Weights of a small image classifier: widths [80, 160, 320], 12700 steps.
Rows from block 6 of a small image classifier, named by matrix and row number. Rows with one number belong to one neuron. Each number is 500 + 50 x the weight over its row's rms, rounded and kept within 0 to 999. All counts start at 0. Numbers have three digits each.
Before each neuron's rows are labels from the 100 images, of 14976, where the neuron reaches its highest value: "colour at peak" is the nearest of a few named colours to the mean colour under the peak; "peak at" is the part of the image that holds the peak. Only what is clearly more common there than usual is listed. The data: close-ups of made-up surfaces with and without defects. In brackets: how many of the 100.
# fc1: MLP up (model.blocks.6.mlp.fc1.weight, 320x160), inputs 0-159
# fc2: MLP down (model.blocks.6.mlp.fc2.weight, 160x320, transposed), outputs 0-159

colour at peak: grey (60)
peak at: bottom right (43)
fc1.137:528573446459455525416438550465525543543480465528541471461461613450473501498513515492505405413504382442541484549522512462462512511456494515401472382428445516467503478529461524497540498500498511453550465419579556554516540463404549549506470436572450516486545537569591521433537515493614448589489462444536534494543563521504486541484407516482466553520450481443537590556381520582515435468455543492451541499540533535547534632525482446526473565499507423568508514458491486479519582552552378
fc2.137:541482510504516473509511492477516542529470471444480528552466432597539468462529527430429518466461476610491541500492523532522496509494495590464516496522490493480537532421590505545476488434504441488492552553472578607523572572552441466491480405571445550488526442437507522479445460521509606423500541501512474491492480485583439589529475570501592481496493560476507642446557480514554450497486539375514515398460492432547571484517429424403467468488511583449382543605384472530404475481471467

colour at peak: pink (53); white (29)
peak at: top right (42)
fc1.193:518500482502625561542590479561445561494488437389571447497451485434513502556428501553531455437449516548523425499457562451483482450558512468602532572577526604515539456518487515569592458458479528495467453486554522495416488530490492532516515424553510400551459472489577425529542549512463446473453485556512546506547572444498446546494423466545507577507562535403489458551418473512533563529467358513451480454505393586486496468542466510410562539443573471455474569475506552492444493453453541
fc2.193:507432442556469479474468513530517477478517545553399547474579533578488455534572615444468592550541543490378592496519471507496511551378469527492567447427441485544558505509462503471493497538422471557525489447471491555574513496456554479367391444474453458521489427565468440451454507495547503506556591373509538559459450523537515535499542512406496516548392527486563500450522527555465422498560533385493451602482559477534485519464477547549458507478497557450519450529442584508517515466553477

colour at peak: brown (54)
peak at: bottom left (34)
fc1.127:599559542590475558457521481494475561491535505398449534526454412567509471520556573477514482496486566541519480539494427521460467649521540504445445435464629481522478507349474436483517491568478524505583534431508557436555462432441565400517502555540432573533534537501438456497626495500492483531487464515463452519418494512536492508527550511392536568450499480516529517469566445474518526465509441564490427495579566553547501471514515485466525442461493449446398509500359565511530505508486454
fc2.127:466496418501498492559467475501487449600483481466518537498579565485628501489487447364535502497492484473502482552487595468498522477436408559566493511409436455480469520579586556474503546561541543474423519489478536499425571512553547440495459388528512478462537512569433451500482493498562520493460508596488554549552545585488520530487398419527496524486581559519443442547488552466463496499548496507483507481395581485566446409406548460542528420465536533592533416482468545495388494404501551

colour at peak: grey (62)
peak at: top centre (39)
fc1.99:451492438533532530499505576501567478458542487524438529412422459502518419427515484491433531513447548435529490541475397580521519453516528507465485471524501515509410451532499462561449476497486485560480592530523396356467451478493466581529542490472542501530486567510461634519530584424508585471432397473593560569557531505513505488485529550460517503437490568513530506469438508445397505428487550449506415534519564459527455494496562534528617586510538529501492538454533485602416557442581426
fc2.99:523534533513493492551429529490561497499484528518528494503498569434469455452544511500513504396400390485491475483568629608441374442453466451438510618522427467524509524447425554485515481491554539549462420515561514509485469409447470472424474478496533537439525547542550499506596527580500435523416477500489394476490558518528539508490565457529427596494635479478546408489454454503503495542472402531494581538541422543563484507498569489517517544527464554577510605496523558495549455484542460

colour at peak: brown (57)
peak at: bottom right (35)
fc1.11:496555431498447569459544581539550431513493506496539455523458572465545471534444520571556545522524536469532442441462467497482498497468570479591501453545500557531564428487470560473562522477453469493481511462448556573477389455530549426524435558553446449571583517479362512550466602577473567462563561564504518503447458522550532497452455494515493544557563491578423427486444444462488436474523484489408441487361530441504508604496437526541479441523463575547471496488426467504372539516509573
fc2.11:469407542428547475535475479485490637475520557435519521484577497587435521511595420494453507463456524538493611541513541483579493565502460488497532457487463533489545529606459349477485496466532471534540522406504511450561498521441477573508565428466514368523445410497629591510465493439492350487443432453443534483546478558458467375516542483507499503518478456473532526587480514588476501502448543500553510568527457500433502476545472464557529533469495517403497536554519504490538482470487514

colour at peak: white (80)
peak at: top left (46); top right (34)
fc1.76:577546488526535557525533371564519656498482514411535565536564614473541615524390401495473529452523476507475516604567500540491471514509544417449551498478555494499473422445581475492521615479471578449495457467466517445518545434536466489454496523589466469482523561474531422526427554448440404419399486563501550558476506561502499437564566485566469533404483530497457491513452528489475493452509520536455549477509493522430516438513423547412483565487486486480516464466520493459456490434541465
fc2.76:514485569549424511456393553532480522539529459507510430504404492543427483472574562611587501502448436488441533609490486492511386578497523461383490554416529473505534453407564479538468461537561575467473587498604438523537534494472530503443489471514542517570398483473466543434490513503525525626600536498541537478526525509524460408494511448519482444543507450511536467514478590436480553512457542473427456514460445466430540451460559573543545512414448528539502501603572486490488517496483411

colour at peak: white (47); pink (42)
peak at: bottom left (32)
fc1.278:486530583576406430497529541506506472508513538473483466488560448503459491444440475477500587480464477429475500455585587515537599501448481494427542528571566443541521515420580456496500558474544546443497423543549501413506451525461403588562479463533339477483482472509599523475501466512528523481512459548510494521487519397545515499535489555469480505500579536508513507485451396545487549359429516623579533645462461475527484468497503421473502457433467487581577494560466496477455516571473467
fc2.278:596552434423533538549460453488490555390508460591533505502519505552499527520530468439565400518598536537556508485475472546452384486429446469504430509443584449548534520486530433453391492435482522516498579541499464552520570542579600513491445559499492504470500518486516474553462506557531474621457502415515520492377415467512476503446487553439508485490515490444605500558462581452463423527500511447431535584493484562469463510505428425417599563534549485501530476472514438438568492507531575

colour at peak: green (97)
peak at: centre (31)
fc1.53:446577510524522538570521533546471514490478499427460567530509571484622471492495445498496391514515533571483493445494497600543486488546541562467562507471511487482454492523535484588451477554518502511442422432480474410491508465607542453450422599454526465460410574484466441489535621480503496485488494518520571511503449562526479511506512507543455561459551500610411460439487467509509487410571425503440566454480499430491579527539469528476511509554452383385416600505474528514399533580528592
fc2.53:476415527449446484490510471534470432552510504552550484457491602495506398438568503433544491472513471554455542579503437461461488486482501521527447520530452521428482471485523507436428527543453468564591605538543464478472554497451465563547586466450495482419585473524367508467526412424479484535476525537441491494524586559580469483442586502475512490564491476372541457546423541501526473513472548502362572558554433558510421524523458449515575652461521527552510456465589545487456500498491503

colour at peak: green (78)
peak at: top left (32)
fc1.185:506471498562508487444504463548569543487563532584443576405498561506466523574498434521499476433424530453556435543431522595509432514438507492516513486554426453461508545569483448435546516414544513497531494513513546452515479468508471513547454426484538524509418458465465467558541458471545498454521649535475493552578583581416515474445526462621511542532535494507525514547542526526537557508451455460478480464472482476435483452536558381414526448421448571574394530349566542452524492513549564
fc2.185:463409512567520501541458595437377400526517505479601619457531476496519437499475488407474503521472502550545599470495517470499549543544449440535489437557404442506475440470511546458545453475510537536449514465436486470567548461555454509507589468475555461462514462592524498485475501556467592540457513388416604453481418472512570539527510507545523505436563482488494501516492568538560671527459450520489444548526525474454486555434435510568582441452593514430521504516494492534467466463509564

colour at peak: grey (66)
peak at: middle right (25)
fc1.146:468481468495450476573453418452584421502537403564411555437470480498487372455503503515456588600539468451455491486529568600516448476495570593446536464455539437570442508438493485508537527502567517582478506492573553530472534641462478552550483514478465478474432562433541556523543554525548503452501479525512494519454553483428458542469461491517510500435458554453593502492473471597468549453451588451530453530451575437584505402512557527430603508481484478487464492474573538483417581455510476
fc2.146:488512445483528573452514448463569580386490519473512463508554532472543452403506414469521505471410498551458446471552466473448490506507375414475493553578468425504469578605566551519446456531495570615477566430500506450477485471471524603571474507436501550557422396488529521541547487486532490480489479518522417513582553463534522586455503515565451470420511532508501622555434448526578447464477477551447614565530514551539518505529505511487423485533538566461408510430566531477528473476522454

colour at peak: white (75)
peak at: top right (37)
fc1.105:522508481601505538468466534504482558441522502560489436475501411449506415466473572569564488521496478445436556540527570489465480462469470464420523538529474507510525559488445493417586566475419420464529517448515569482524396545553446503534513561522533428438495411455546560478480553595531553611378486530525442473511539615552513377522504513537498539422507489521504534471584562452440469488501481481623474555490558392510531445465595500534478512463533569526574502496441426444522471437433482
fc2.105:527629398545491549507581495489490536474416483602446443493510529439476461557552509414561514508418478562459436430591475513494422492494462542521534493434554551475534436516511504470518509587409399497556485506480457488475495593487556448485545482481522497561556456505515511475476446488421600577491535510463550461494470550511433471426596498412482475517475500506504488538542526439408480547470484460574529580529488491591586566391516526488541550527417566538525346511550528447467564524468542

colour at peak: white (76)
peak at: top left (33)
fc1.175:498528495650531496577453480518503459438507457493562526630482521421522487555463451498565454605412492487517532429421481549503592504454491540457538464518501507533476447516461465437535492510475433581553481454374546589415412478477502504446574540504501457537595491480524503530510558438502451481457593521473503483517372582524525403469544407487541516535506492469514592548568533474471504471486433573464428523439612457513490528614558468471517533477481508538494459499489417421510473520562497
fc2.175:554571481495445503546467460514455526421508508598441482490486438499374507415518480441504510533557531455488459483569493526540443430426536498442645556534599513447564378561484508519554526505541472455559515520506590455471479442513481460579436458527462533525455504486515502482524533589495475579435423434423542522547547501486539428469523473525491516465477489608485483494594450491494508513358456485482563579532524531433566494428580583575532545479444492489522398531540553438478532502413467

colour at peak: pink (47); white (43)
peak at: top right (32)
fc1.20:549470463486575552424474543530583416523558575564421514519488532533461540461441585527494593511522498414487524534558527441557528477520411467549491507538497445415510535410531418460434551436550514454490477478450462575508462493512541548518522505508453451435505443534438609426474422544523514533450433536451538494548489622484528502510516482534541509552466424538503418445461510437490610517467608545493499656429470419532554470490568516487488488550485531496424475535450502439439409570562470
fc2.20:494585513560403395547527481469499546504553442472411433420485431401471479500515471524434477529551484551433549423489566431511488536512570421500513489478588515494547481456411540576503517538540525513474527533434452586410594545504481541625506471455572465497513540398473519522502446534520529567433602514508524456470405449509462518498553496500554453539572434469509555587455528477501524580480451480476465544484482489420453500546517525543528541404482444554461516515472577466603498390592475

colour at peak: white (46); pink (46)
peak at: bottom right (36)
fc1.155:402487435559535623465574605577505462452539491496446619490554460486518532565429504466489520458558578528565473466527496547480537385494527433476543600408535475487440407515553460549494495493435564489576548441522529476525435533498442506514484518514411483506537511499455478469440545524555434542362536488573532505483421535519502603483487446523485535503465522475473391482505480355568471485450531504466492495502464501476483454525605521436488564551504448385536574534518450511495536560499539
fc2.155:505488466561426441463476490599522470503554547388519480552459487495496507549562568586463521488564502451554573559442507487546436540528609493473575587536495543516624525442526408525500462518498414564621513511543494516486529429461566479472436401462566489452504421486566477512443438468475538436552495553413522516530558466502434450521489460565472515558579446502503559519438549502554525465461540464526638538466561454482503574542399458494482471458461418474470522460495406442484444425512504

colour at peak: pink (58)
peak at: bottom right (37)
fc1.104:458458496551493553544431496547529588485483492612533522388520503576504468428528582493689511428533432537460392487560507528441474484422551490502423488510502526532505571462514500581470536524537474557433476502511426546511443619496410510459480432505485531472510461466520407423521525599453560557467387475511455480473475491490531531535517515580530502536455508521407474493536514431514532496478456535509504611542522488469456439426569489450428489416544438546520488510514597460568475454553444
fc2.104:473434464471445373437425498534539522556576468534508442540388505461537455485532566550497448426525441564424453475455555475450418519479527565547469427491532477496614546469532590502430574492474511497537436529451528577452544476530546392464527497487533510480475501474509521452456491423505419528539516526501461478523583474533551415549460532387521500559518450552466457563541570495606490527517423475509423457474499473547543620510485529576552486650500540455541478540399557539514509508487552

colour at peak: pink (53); white (45)
peak at: top left (35)
fc1.4:519541475488595557500523555550501489489530538414531605592547467435496481517510525507568591546491564444505470574476482543555546416508528544413506514476578549441452449437507532473543511355453433572531474477454457487510522480475534575461557458505497481480426491401491562532446501443521481430344481550540407527647476431489547494430484522431456475426475536532436538501562446479470492474443523558556467535496534499498481451480548493612425538503574513436533523459534561526466491426568522
fc2.4:552511514603445473545487469595448581579461562488434348479462494460522577490558490531490461585478411499486560482511515573562458509480538472497479542528478509519553451471576385446551450629473507530599427515481458472468509441517480464513491517509503509519431470512548495434582490513570513547466517490467463529423477536529506473496481457563505579468503463558530485428560547416587392520422405469550610491459462492529493596582558470487543451465444474502461403551483426419550510503520504

colour at peak: pink (52)
peak at: top left (32)
fc1.160:439456573506513499411579480458519508548531420546443460554473466582470512482444380481446508627532480554465609548448450552415471531462512588562582555519537504538484432498492573440583522413485560527527509567512534441479447465476508548467470501452478428519524498425506477484483419509448505538540479562531465473571496453485527461491470510481571466531462442536462472511378512499578446598505419545432489632570454497464509515556553545457537492500458509528527566500450610532383418500510519
fc2.160:518576419484464562596485561483474499484543578463553499411553461542489477375505613488528556433430521443492410448464482434609542519555465374412537513599539414476533479537533499400424428542491486478541453418436454520559542591485528557473428430533508552511442452554630533553496548517581529563468488531492449509458505554492489495468476472478439467448463512510523512483535418469469499498515486499512519513528566487570500563477485474505572512565602455502504454424509547442497582521457463

colour at peak: white (51); pink (41)
peak at: top left (44)
fc1.197:420456525537488550495596550531515539493563354475495550531548500454526389510377526475451514511531546459539492606455458528549539490473507572442485444427453485509496419483514482490536538461560520526532560494538454491533436467561547535456597428550517563591549459458441453497521502470436509482419552438499437483623493516592558430444460484574516521514454511467474539530463533512522560405500481539487505515465521426495427465512505499562440560460531540372428385481562454532599545559510473
fc2.197:409512540524490524523497471587613568508443528472510398503527511414485549432594509440517486569381530547429575438478575405490437458491542490513482585481440420496515527442466434541482387530423457557483522469397475536517529458420480505497464512462511530404488463505503469455552510550499508563513479558532542414423546514548467442548491501571511507519558474547503470563537516362491413560440493564581496492536546527461587533579486497481523472446390532571566543488480562497519527546454493

colour at peak: grey (60)
peak at: top left (50)
fc1.101:552506508496487495499534491610470552485439435480504511543525517538480546509573434427439523576426487513499469584515505480569461552456530494401546551462530464475526434439557494581418514530411539472448500518526503356441458463606528508340498504563446532481529467471519537517589559477475529544535375572576496558529459540434449508545487522531554541514464464549484546435435465583486489450485485535487511431482435547529490463488505476477392614421529530428535487466585514472587555433548494
fc2.101:402513438615603441508405562509426495518495495447542569584528418510565500427526493567522492401506504452476443405573459564474435528500441430404499506514526499515480450576430510558558596479586433530553553492469498523505601408527417561477510485553573515527446495538449481495597430409551496559463510412461555516512482525462545457461460446465437511547497527493461468512458609463522468486509469498458566555551458518455535561456531516539492604534513537455479494558507495564444441467454493

colour at peak: pink (53); white (37)
peak at: bottom right (33)
fc1.60:528490540521451564455431487448452524552480494614520505529474454553495503473472551539673481507531481440478582481498503426410488530499531571470431442573517469394537551444442509465528541496485427493475508459502540505494443516490439487521509432506479494459481426465478509442496433544489539510403456478498567531625524478511582515540498500506522569499633472453464516544558454455461480464433478606492502659453551476492551495446538470532532596440562515567448459563440512418573480437605473
fc2.60:469474475568515422494472542536523519529497503517484455443544483533523358423564498476452506449536416605449503481595574471501557568494523433506462485533578434484587374466435438498444530566555535469528481578454439501437450537574523504500484517520554447508558557513502439453534423450520535490536557415570601477402419502563436499442452527484530445501579507547538511497523532460488444593539562479513476489378465459467612542461466541413595458509490486529523486472471588522519542443524488

colour at peak: white (91)
peak at: top left (45)
fc1.139:525517507470528607520457556534465535514676455449497496505510513461499555579489532612536622474571514395568521525519467491494472488439444529471535462487501497506434543443522412465523558519433387531525448485508502486481444582444554510520509533436493504465534402455506512580454467613486468466475523574551491499538474521502582414444461468458508552438457484477513489515570500535513486478382505526561469463455601410473574442459606433506410495467503531538496442580459462441542570458552514
fc2.139:572476471588484469499544575514514493457536449551520382563478487564467516428526463408511420492468419493509522434397474553535478379451508491574551416496475463493562409460494468464507464488515517516546466465416494549582444495458470473603545525532485456465516553457591481504537483521468523518499505485410576517482486557480540451501535566464486553578560495459465466557504580532525514608418553551590533553529461489529580484528503546520596496515460472542488361435541430449508429445487627

colour at peak: brown (67)
peak at: top right (36)
fc1.173:497511461532457446572485508566565520516498498549454518507567471465477518472576528507544592455470483515530469452541527503463523418565435613522506583525482574548512550492487500584506479543523529565480431519589561481432519529595428482424474462405436567446413436509490522497554444577516466395539482503536451522491449535505599539416488512469482624475507529499570371509467549437446467426551503508558419513469575492535503411441484498486482484446510519512558519384454412535449584484505397
fc2.173:526503508573453471521447479561430465469532393510493500457463509528473445527536509489421478480461487560450521487351541526506461533394454530478477515489503516528563552499504502431437422418496532499671591509480477444504588464456476580509512530546509492520497520477498435495470588526524626449527473475497486561498540577558505386361488446497412552434568598453506556504551488544508517505418483482430533552452464576494451541484569544511570542506572574532569437527493542511500430431520483

colour at peak: white (58)
peak at: bottom left (40); top left (32)
fc1.24:509529514555598510594475493520593565420562524554558481516537492514488456465399434478541495456543472402533461510421482550563537480458504411404484428546471485486483411478425537481517470552526421485534553428494514490425554465503479443473543440592472516574492459477517470543573533500517398450461519563513553467531412454486485434470636535529529515585513488489486614519487531511483459452566525568407450486468473503545480574445580473548571526452475546502575492481384420534465454530590490
fc2.24:544540585510478425485478474500453541538419476540418484494469580522406600522572474510548499436512510561461476456534495567477501540538480493627481567479423524505533362523547537448565598461480502452531516495470586497425463331517511453449454510526498541519553495478517593480535528469458515541465450466505550475459521564582493522555505466489537519497449528562555495494472485470578517536469451463515576535466523414456560539516456537503335510553465624526412514493447528458483536423459421

colour at peak: white (88)
peak at: top right (40)
fc1.166:501590494497513578441605532465528635484521489423452413562560582494529405492507381585445440474533505580530497483537466552559551516476490474474506537405524592481454563432510444518421464555504472453496427415444474453473490565533558515522507480554524441477477538457509479491511552509490523477486462476558519427542415485556425388567507449508431538502446482454480454453556539544467484434530478479475507464572544586501468400517563461476604597486422548541483573494562462442540523518521433
fc2.166:398446564543460484545474526517568421484464539459539516460492520578401589370506462541503505484447552451519528562460529442475503474488483525473456484496469384443618479459550459480458554524586507496584519543555501497489494541450487488509561504529505476443524469446479547491619509452498524481507516482537605419494547466437494594518588556472461534510545470462520380518487493519502418531443534475480532475606407457474389526417624523513519515443552576438485564579501597535495446482533537

colour at peak: grey (63)
peak at: bottom left (34)
fc1.287:493475470444481537577508482478624528446584487554568550438475387455505428521458536544411482505571467515489517569521475480488497453487505477436483484432411442491458545477416503490514510490533446613507525457558581589571416567568488591474468543486461525568469578471525495490619488376550607549492447523499522536465574433402551456510404502515535426494428554484583495458512483509550523500488482493499551516421513477515462591449514449506530452521542506513419482480559521546381484438479474
fc2.287:482543531502523613502529433445465582431497460565421543576545496383412494369464477500515500457517494427417461494510479557512528435474439486525508514516374462566424524473567491538478470472487525517500532536445523443501509478499534555491455527465550609557479466458418549502530522519605576416511569451495438426507502496585467562522537460499435443473528512467603534468546490582511420556463484508512461469536577482524625548539499453454459471584490511476443579417432567537420512510531554

colour at peak: white (87)
peak at: top right (42)
fc1.21:511485440528617584491589606627426521537536475409543536504560567470471526520519452475501552484505610516495447538498446604504501433512437492542521511477553498496491359465516443554527570473518522431444415469500510389539415470545482498434463513523418529509398473522501463619505568539515454486437487558503421569518423525482589519536486485532502530487423459467474500565508557524530536428483509449495521467457532560507466451490565520494504494443441488327565555474524502486496465540490481
fc2.21:455447552562458594419431481594531490544427562515460505469505465507472511464504549514562488466473465486535458504518455470475457474471597480492604562484542496549482461482487472465533482516478496473519490524626449526524453491446465464558473438499522491431558455460474481470591499453472500619552405391433482572652456438574465412477507461476547626559611462575533469560457570498528459525383535484474579525482493510471496516465410477446528518416510536517547484581577534446511465487535537

colour at peak: pink (59)
peak at: top right (32)
fc1.148:525508478588559500476516420496490487447436453410524538499479508453480444442554591441520549481532557456458488469474540570403499472481519490497450470513582564522498554564558651638483484465473457512485557513577591617457505558517477544493527475481516455518528547472539495547446478458536485404490534518532426543518469493481468553613526555535534503500381438493520508483459407509515481568433517548509551452450516516476393511451528466500440410422542534550589493487443449419455382531577487
fc2.148:567482414562488552539439565526447494398495520536519545522633484614468586514475473554458433531516448560458466449408433577432508532474491507450490495587457442646447403468521441459436496512464474480537496517435522391563485511493508453521430510531493557470490549575539478548511513439522544538508462445544476479499480547530497403512483491400481504493553581493482518529466524447616479427527482492458474541565445561489531449513434465474532467463488478472489491520519507669588423544538549